A small image classifier, trained from scratch.
Model: 15.4M parameters, arch resnet.
Training: nadamw at rate 0.0017, batches of 384, held-out accuracy 97%.
Rows from block 6, named by matrix and row number. Rows with one number belong to one channel. Each number is 500 + 40 x the weight over the matrix's rms, rounded and kept within 0 to 999. All counts start at 0. Numbers have three digits each.
# convs0: first 3x3 conv (model.blocks.6.convs.0.weight, 288x288x3x3), inputs 10-14, a 3x3 kernel for each
# convs1: second 3x3 conv (model.blocks.6.convs.1.weight, 288x288x3x3, transposed), outputs 10-14, a 3x3 kernel for each
convs0.198:455490468448423442481483498528483463498470476515494493482513508441472470458469472518534431548511447491457500454472490456400419429406438
convs1.198:568536521453471480527551491531570548518570540504538458425436472469443473487463470506485459487445455496436475480493512516500523534529553
convs0.199:519462473465468493473515511528506542489480502493439465444481471430456470462462521524408452515550505526548523523505488516475459553582509
convs1.199:507448534555531543527559533473460481557521545527501536499489498514503501528523544523515531527574527514529496534513501478545508499502514
convs0.200:494494478536510541531479481518528549497515528527490529449453430485481486461498468508491466529514544564544532505497496449457471504517517
convs1.200:513498440522510488486489462512516526512519553484500532432449455474497490487485464453451513443440414477484481516512454478441424520526485
convs0.201:478474512489520494504471470496474488517499485486422513519497496468514525498485472557535530517525582451454484496476503449481502458477488
convs1.201:471469482454421518524534554533494476546495484517493475462592503434519486462526444513570575477502446483449445529537518494534467505519509
convs0.202:444456496421511525453457503487592527467538466480519438576483480603466497619537530481471466512533513535497528512588515532572546480525567
convs1.202:531504502540513516545525544503539541492492513516509489486466431535514452495483447411493475412496495409462465419414452426443474452455511
convs0.203:473463493484526460443471489529530574484545566500549528499425489545495565513553506479447469430478512516465438482546533484510497539546472
convs1.203:470535442550557459514494449481474513496474499510483520448441435524480481501467467482494549453455498475530509548501493424411422505487465
convs0.204:578489519463421518488491570459485497439468492490512476520501493523490474594529455506471565522492451502491558533489499477439454470467505
convs1.204:439513461484576516571500450446492495433456468460487418475415451473392417539458515454544450513494479465474496491452458568552505533500476
convs0.205:486493467492527487480508519490506414547503444498502495568545573536490489540543470467484505484522499532472490490427476473538479513488516
convs1.205:458507564474437451495529496434413426503451485478478522509458433529459466567521476496498517525493489487479531484438397460523446494523471
convs0.206:482492495439526518468563538508574508493492482488591525532495511550533557520545511462440532506545536522508527527529469544405490557528503
convs1.206:421421469425530513508489411446441479464481518479507496564474537527457502505444487468527510486516487439445491501430465496440518535496547
convs0.207:476477500493465466520464403476497449506484541533502469512535489537549501530522484541476499483429420519382411505540530523436460512477468
convs1.207:460438530454436501533501516540578582523541505487474463478541521494507533485494517619539544560478553539485581540534553537561548528549533
convs0.208:514497445500506418519509462529508535541523512563465525464517599472523540459546544479542551513529424493430382496442523546447548559464432
convs1.208:587552550586510531564551524472464448481484440499518478553440483529438456611505544481512584478506488454555452482495439498532451507490456
convs0.209:480506480476486513531493465504482473485483483460476531497452460506487509544491519550515488477452533502353416542531507502514569493479480
convs1.209:492427515496491551549520545550554498561540449519498431426522491500553568514487494559519556526533523455490501528530552498493533471507488
convs0.210:489509486454496456459500436440469524568556516475473497448458542475374432550499485515461518500401419488501513475542478482485560515590556
convs1.210:593546505614537505537520509459446528512455447467475452480449421485478481492461488442477532436475473590532572440452456410529436464448443
convs0.211:502499491461528588448531538491555451485449404474497439475465459536526525467494568470420418436560550488529545564549512545491538516491511
convs1.211:495532451470504474514487471470506463482520533506529554510491507514517515469500535457542506463575539450481494462467450456447462479487501
convs0.212:537520466505475459448496432451483428474425457467483501456453475521462483488524417518518494546526505462522482526505496553503523499396491
convs1.212:418452537346422498484447498497504498463517499486465455491489554481453516531501537465517481554522540532454489486536472532541500491520457
convs0.213:502467433498505404494457384496443455506491487529548533495511512466517522506561536545500509528567503487482418532516529478477474455496477
convs1.213:589590526579572506494459471516535536504486485508461491528520533428452451517499508538495457523401531575474487535495504546498544526494522
convs0.214:509523556530508520525511502503526486462530496480522515496519522498523523493526518492470563450367527488446481512472506518453508535454463
convs1.214:362487492383484505441512496483500508517524523507526505468476461485500491498498489540507538521475520485461500522467510506475502479456471
convs0.215:486466477469491462529447446496485436555485475541505489515515499511448506532481553539524495548541505545418436480496459523529480487467451
convs1.215:565541504551534532469471545553536569513468498515446496531501473450437436524488494497474486451399474549518512507491479534475510502466501
convs0.216:556556556536477423516421391454485466501542494506522499498499533525532554518549511491529540560542487540469443458490496457500507491469467
convs1.216:579616532564576506457455470489498517478477497503516544536482507487436465556496567493535554533493496504454418551599533541535490516443445
convs0.217:480490493480472470470483483518489469489479470448464485547544529545510530553494496432497486550513440526441395438476467474592559400502494
convs1.217:472472533419392507485515480500505476507524471473449435432522489453530518465496507530476581524477597523463524533516541505451504459492516
convs0.218:491500484542463391518379449467474538438457519549513481450469468488494529490504496565514545478455429484414467548539529486478485501468471
convs1.218:543508516580490489583501531530583619525560542494494484547508578481469503572466529558546572498459529501490493553552547550559546545544533
convs0.219:521502532525431507502432540488500464482460496413535449453508451449472430515586484517535480565552436532494483542560478512549445513520416
convs1.219:437577507443529478474487487467490515472469499470451480526452463465398405553530507593473519603495533524520499589500511571564501527527441
convs0.220:504504522449489528473519477549558497517509537458490472514493467529418459570490522483515456546482455561441410510524439528551552555382449
convs1.220:499495539462471578484508535540570578482503537509505529523482485470498458510524520436488509475457468535524517454462458561507491524488488
convs0.221:450480434475487419505496464521511514487500479452505494458515564512455535527502488463431496467468453517421433532530512537580584481565552
convs1.221:455475502560541525486512455454482478448452446427442420533503454525452452521413446500499528524482576531495597464466466505526458468458439
convs0.222:520537531528534539467545514551498445573533512515469478540484489514499453519510508509518428517484427474522451528457470508491490451461437
convs1.222:494512624452406513458469519527464495507469474525476485543491432517471426526489417491493532526488475508501463516507489495487476511525496
convs0.223:513520479511503462504497465493487497489493507511516511537497504531493555539525520520528472458505452450409456491520480467486424488470418
convs1.223:546468456521452439500499492531540537534514520533536525453444492448443504483475494462514519503526484533558475463500486500515479511482463
convs0.224:527551514570547490535462424493542530465557519493527497437422426460489503462466465483509510499517543530508455464474516473511507514508551
convs1.224:545538459488526441449501448433496512478547560510571574476449475528503581534510574539509549515441460520449437535507477495425438464448458
convs0.225:500548535439473556509493537478539536511469465444504472497485497499423444509520486552483411523478486525407421539513482548526533488408473
convs1.225:542595468451564529502468520507546514438491495472468476502452503466454447503476516471451578531528555509476540454476504506485500507516476
convs0.226:493487514451509429505468464452483452509512529497449478532532503418448456507529439486477527431506475423561561532515545502497463561578540
convs1.226:491573497553557503503451520466474483534550475517518524464441427518519515523542558495437498505510411480521479455373419417463489436456519
convs0.227:470502470491484436494513489457538548506525470505509496496498529550513499556536495476505564499486419460482378517450536501452501521536397
convs1.227:501483477519499468526529493518466460498449432502484468493464455515465474550500468508516549537510476500556484494481490534529519499490490
convs0.228:519503522535515473516508493454522471509436456488478514500518535501509517499508422468563487415465469443458438502493526492483486533468465
convs1.228:515489540529479514516475526529491423580571495546556534590535511589518579568534562547511543532517559532538511512551496506535490525537475
convs0.229:472478478429467489477494442496519471517480514522497528541511458550465489570496516523514487552501476554430395517519452523515524499396424
convs1.229:525479559494431573476491525551562577503504516491465493559516505468485454496516485472500494485471474539523500490489491543504526528483493
convs0.230:471452475472533580468479433517548563550536503476480477504525512507486511578607531437446455416610549487538491472464482472471467486491514
convs1.230:468527475505539457467428436539554522524565573490541558449437467457424480454415465439417503487489456492469431516506518504471477533546536
convs0.231:432542459493497413507501447496477464501497515469500521472471475471504468496508463490583470512499414499578496499538488515503398491494462
convs1.231:490535478515551470524556507504542583491524591474453528484465515458457524444462514547437438492494433462410474575453473550462485496434501
convs0.232:488511467477488434476463460503481493480496477452492483542563568533539529510520493498470500490529495498497536516513489538573567543545591
convs1.232:556505534550511515466483394424456432436487463421470481503446432447416433496406461455461494503538565544523532433485404481521458453455430
convs0.233:445489475439518524504505500540520540557526518530533513536539505492523469491480441507516411520574483488526484536525493503448478481423484
convs1.233:596465542445394519546497598481487465495528510462476465472521468480499449470471422407431508443456530489470502431474490447494502452492490
convs0.234:479488470503503468505524502570517517586545522544531502510546525553589551484486454531551522517502482486509521464481496477462477516497492
convs1.234:485493519447466512488478494472476485487493477506527519500500503514523504473462458461477501470470453490494468445451454482475466478489483
convs0.235:449433477420556534462449528513553481462448440526571481567498500597526532597563499445499441511588527502460518470522512514556591509541547
convs1.235:557519559551517509496508478497502503511514530493525552485496453552597509485491499419493507473492534459458481470446502511487478524482517
convs0.236:498474467496486460497460433545562550503428475511454500489465481549561512482483468485541417440512450518536449521539505463441395513542492
convs1.236:455436523492474544525532554527496438575548486599549514512477488573536531530512527572515543550546523557481506488553484486566488475493476
convs0.237:498506494498493486494483466508450425500442428494447460539505543529487533505498527540529511484450503463398503443543473450567416477547439
convs1.237:522408484503335444492467487488488493491484508504470473475469492488480491507477452495554517522563527580525540512500519547488507556497544
convs0.238:473525493478520477486509477518510506508394443544492499458516468487520469457490422495494531503516517482510538541523505490519457508479489
convs1.238:334406482415485492502477484446455486466501553497508545485486512483485462536582537505531483535484488488477466527520511570575545443486503
convs0.239:538536480526548478512527500488478554474448573428489587456466484510467457502423459560550518542516521502424485539481537536527533553486488
convs1.239:550522438578536441506530457520516476523499420563529421501456531464478547497544586525517508495495449491493455543496526541490477516480473
convs0.240:456440453481461491503451492531519509469514510495478459482455485502489504541568530502475520493427549522548594541542535455434472502533503
convs1.240:498527454540559479464492469536518540530527563504527558414426475419425482395351425431484522462466526526517456485453451519452458562527474
convs0.241:520463448508462437506453478525581548483435464512503529486486458548602519494529480511561451442493429493525480458527540496456461493499468
convs1.241:453403500462404513521446481547503423587572478597558510502488495568544585499541549583541535539499501526474537510605503487558500502550546
convs0.242:489472508535499477492516506532541522523489491496471442487512498525516502492513499498473472459412334514516430462477543534468474510482428
convs1.242:441477549422438489501493510531564524521545502468539498483497436510544523457494456589560510572574572552604541504552522479525513476492501
convs0.243:484498433485481435463471452523466482533495476516499493535554552502501492462478440510524535504533512516548496526437507499529463491530513
convs1.243:457491544426436556452426570452453430525534510544537509511516494526513494518525482456474500492474500489446471459450467466499467472480455
convs0.244:476477504432467475456502485521450387489481527526505516505466510490452507461536534545549466560536499473553516529530526550479442480398433
convs1.244:554503487472422429534470475515514472498508482512497526464493527448460520503494523498432500513436508498499529490486507540532517521507533
convs0.245:554508446521518427497547479463518483527465453521470474465541573483502498466526457457542482434475430480493423505435537477468497522465464
convs1.245:562536592548461499556545551513478426533515463527520488563491438566493489594518514492491522474508496488561525479490444525541508529529473
convs0.246:575476466514463442534527477492504508487500541523517495483483527504506519496483532510496474476491478501551427415464490486510449475479417
convs1.246:551516521558599497577593527503483482551525537539510527543500498567502514551521557535521454509573459517503474556550503511480513532476512
convs0.247:488510487491520528497465487473493485530465411455458446462454484486527485444464495511490491466480513399384509534542525513479512509496485
convs1.247:394452459360485561482488523500494467455491485482512474447485497512502499476444429553524487538539614485435501523498555496506486482469443
convs0.248:518412500464422487458444462487467515442491511508517516504531415523543476508515453528505533533527495499494421512498532532451494525489473
convs1.248:487566471536566504531530497481518540479537541477481488569489542520421484586525550529525497541451463497459422492456465509481472511487523
convs0.249:524476436476499477464467512439518475459518472496508515522551552499486443511522483512418431488568570448486614504496539504496482514586570
convs1.249:637503519585516530522450454522490433504491475481543451437461451442460493515493566393419490542524437517468444455417480428511458432470467
convs0.250:492541521460570552514541535542508532517477486502526479543483530592520588556528584533502419545533483553498509482528483505499510489512511
convs1.250:472485491430448491464465463484493498479509512461500501535497460545477447498455437486491526466487524475446512505498502505497509510469515
convs0.251:459397401359364330456463493471448480474488511491494495518533522514525513477516499543538485529500426467446424475468499446430442452429490
convs1.251:543540528576599546560550545492508509504517506483467455537508523525483501567515498544490494508465506485438484515508515502510525529553560
convs0.252:494523505446552539527556546499557465486492474480553485528491514562460540551488538475457502521520476492496508508508498521496541496426512
convs1.252:463511449415506490502490470475492497466500505488526522559496514516463500478464485475535510457537584433500535491443495508467519504475512
convs0.253:526519534491533458485514471478468507483472557483485562500543494484488455508506497544536500553520429467438430539488506544478521546460444
convs1.253:560502486560548464482535480485503476505471424523498426490464501431463482516531527498474513517446448514505446544510497552522467524481497
convs0.254:523452533469414482470448478467472538432501513528530513484516409516506458528520446530501504517473454484474428496494509520451478510450468
convs1.254:487553468535575510518539503512528566501571566487498503548485538506412480593520545526542511533467494522482444501467467516504494492495522
convs0.255:498502519537546527500509539480479462458455509543543586378434443431517478362453400574582515572546503534502477485472464471510472490513518
convs1.255:503486434494509459444457448534567541573589557540555526493522532512590581493548543514450483487359366470375390521524510451420418482507498
convs0.256:524507451516518469532489455487505514484531485432531485490536569528509506519515467513461475542484455548458428506498488536565588522538580
convs1.256:513505445558514475484466390463494509458492490462480478466488479449448468465425484490475498510479549508533531481495456529528496491469448
convs0.257:569546549558548534565537519549538485579573516519511492487502461502461428526530471547517571509501519517502521469469522461481504483518523
convs1.257:489493480479480475442454470527490502524505503517501502515507490480487490477464480422459451470460458473472458495488464466480463467460451
convs0.258:533484469532467409505460450493440464487467512540506492393459470430497522397490487511544515485515465470476449520502531585513521547523494
convs1.258:425511531483486528406498533519514524557575525516494489604490559515435502566518574551509537531444522513453480527514464511501428534518424
convs0.259:408410418446462461443465488499537514515526487502490545552549565468460494511508491452429479531536516466531539518474499508463474582588550
convs1.259:491478500552572542543539465451453450494468459474463482468478463475463516587581633513470502556559516538517514480433458435490461404420452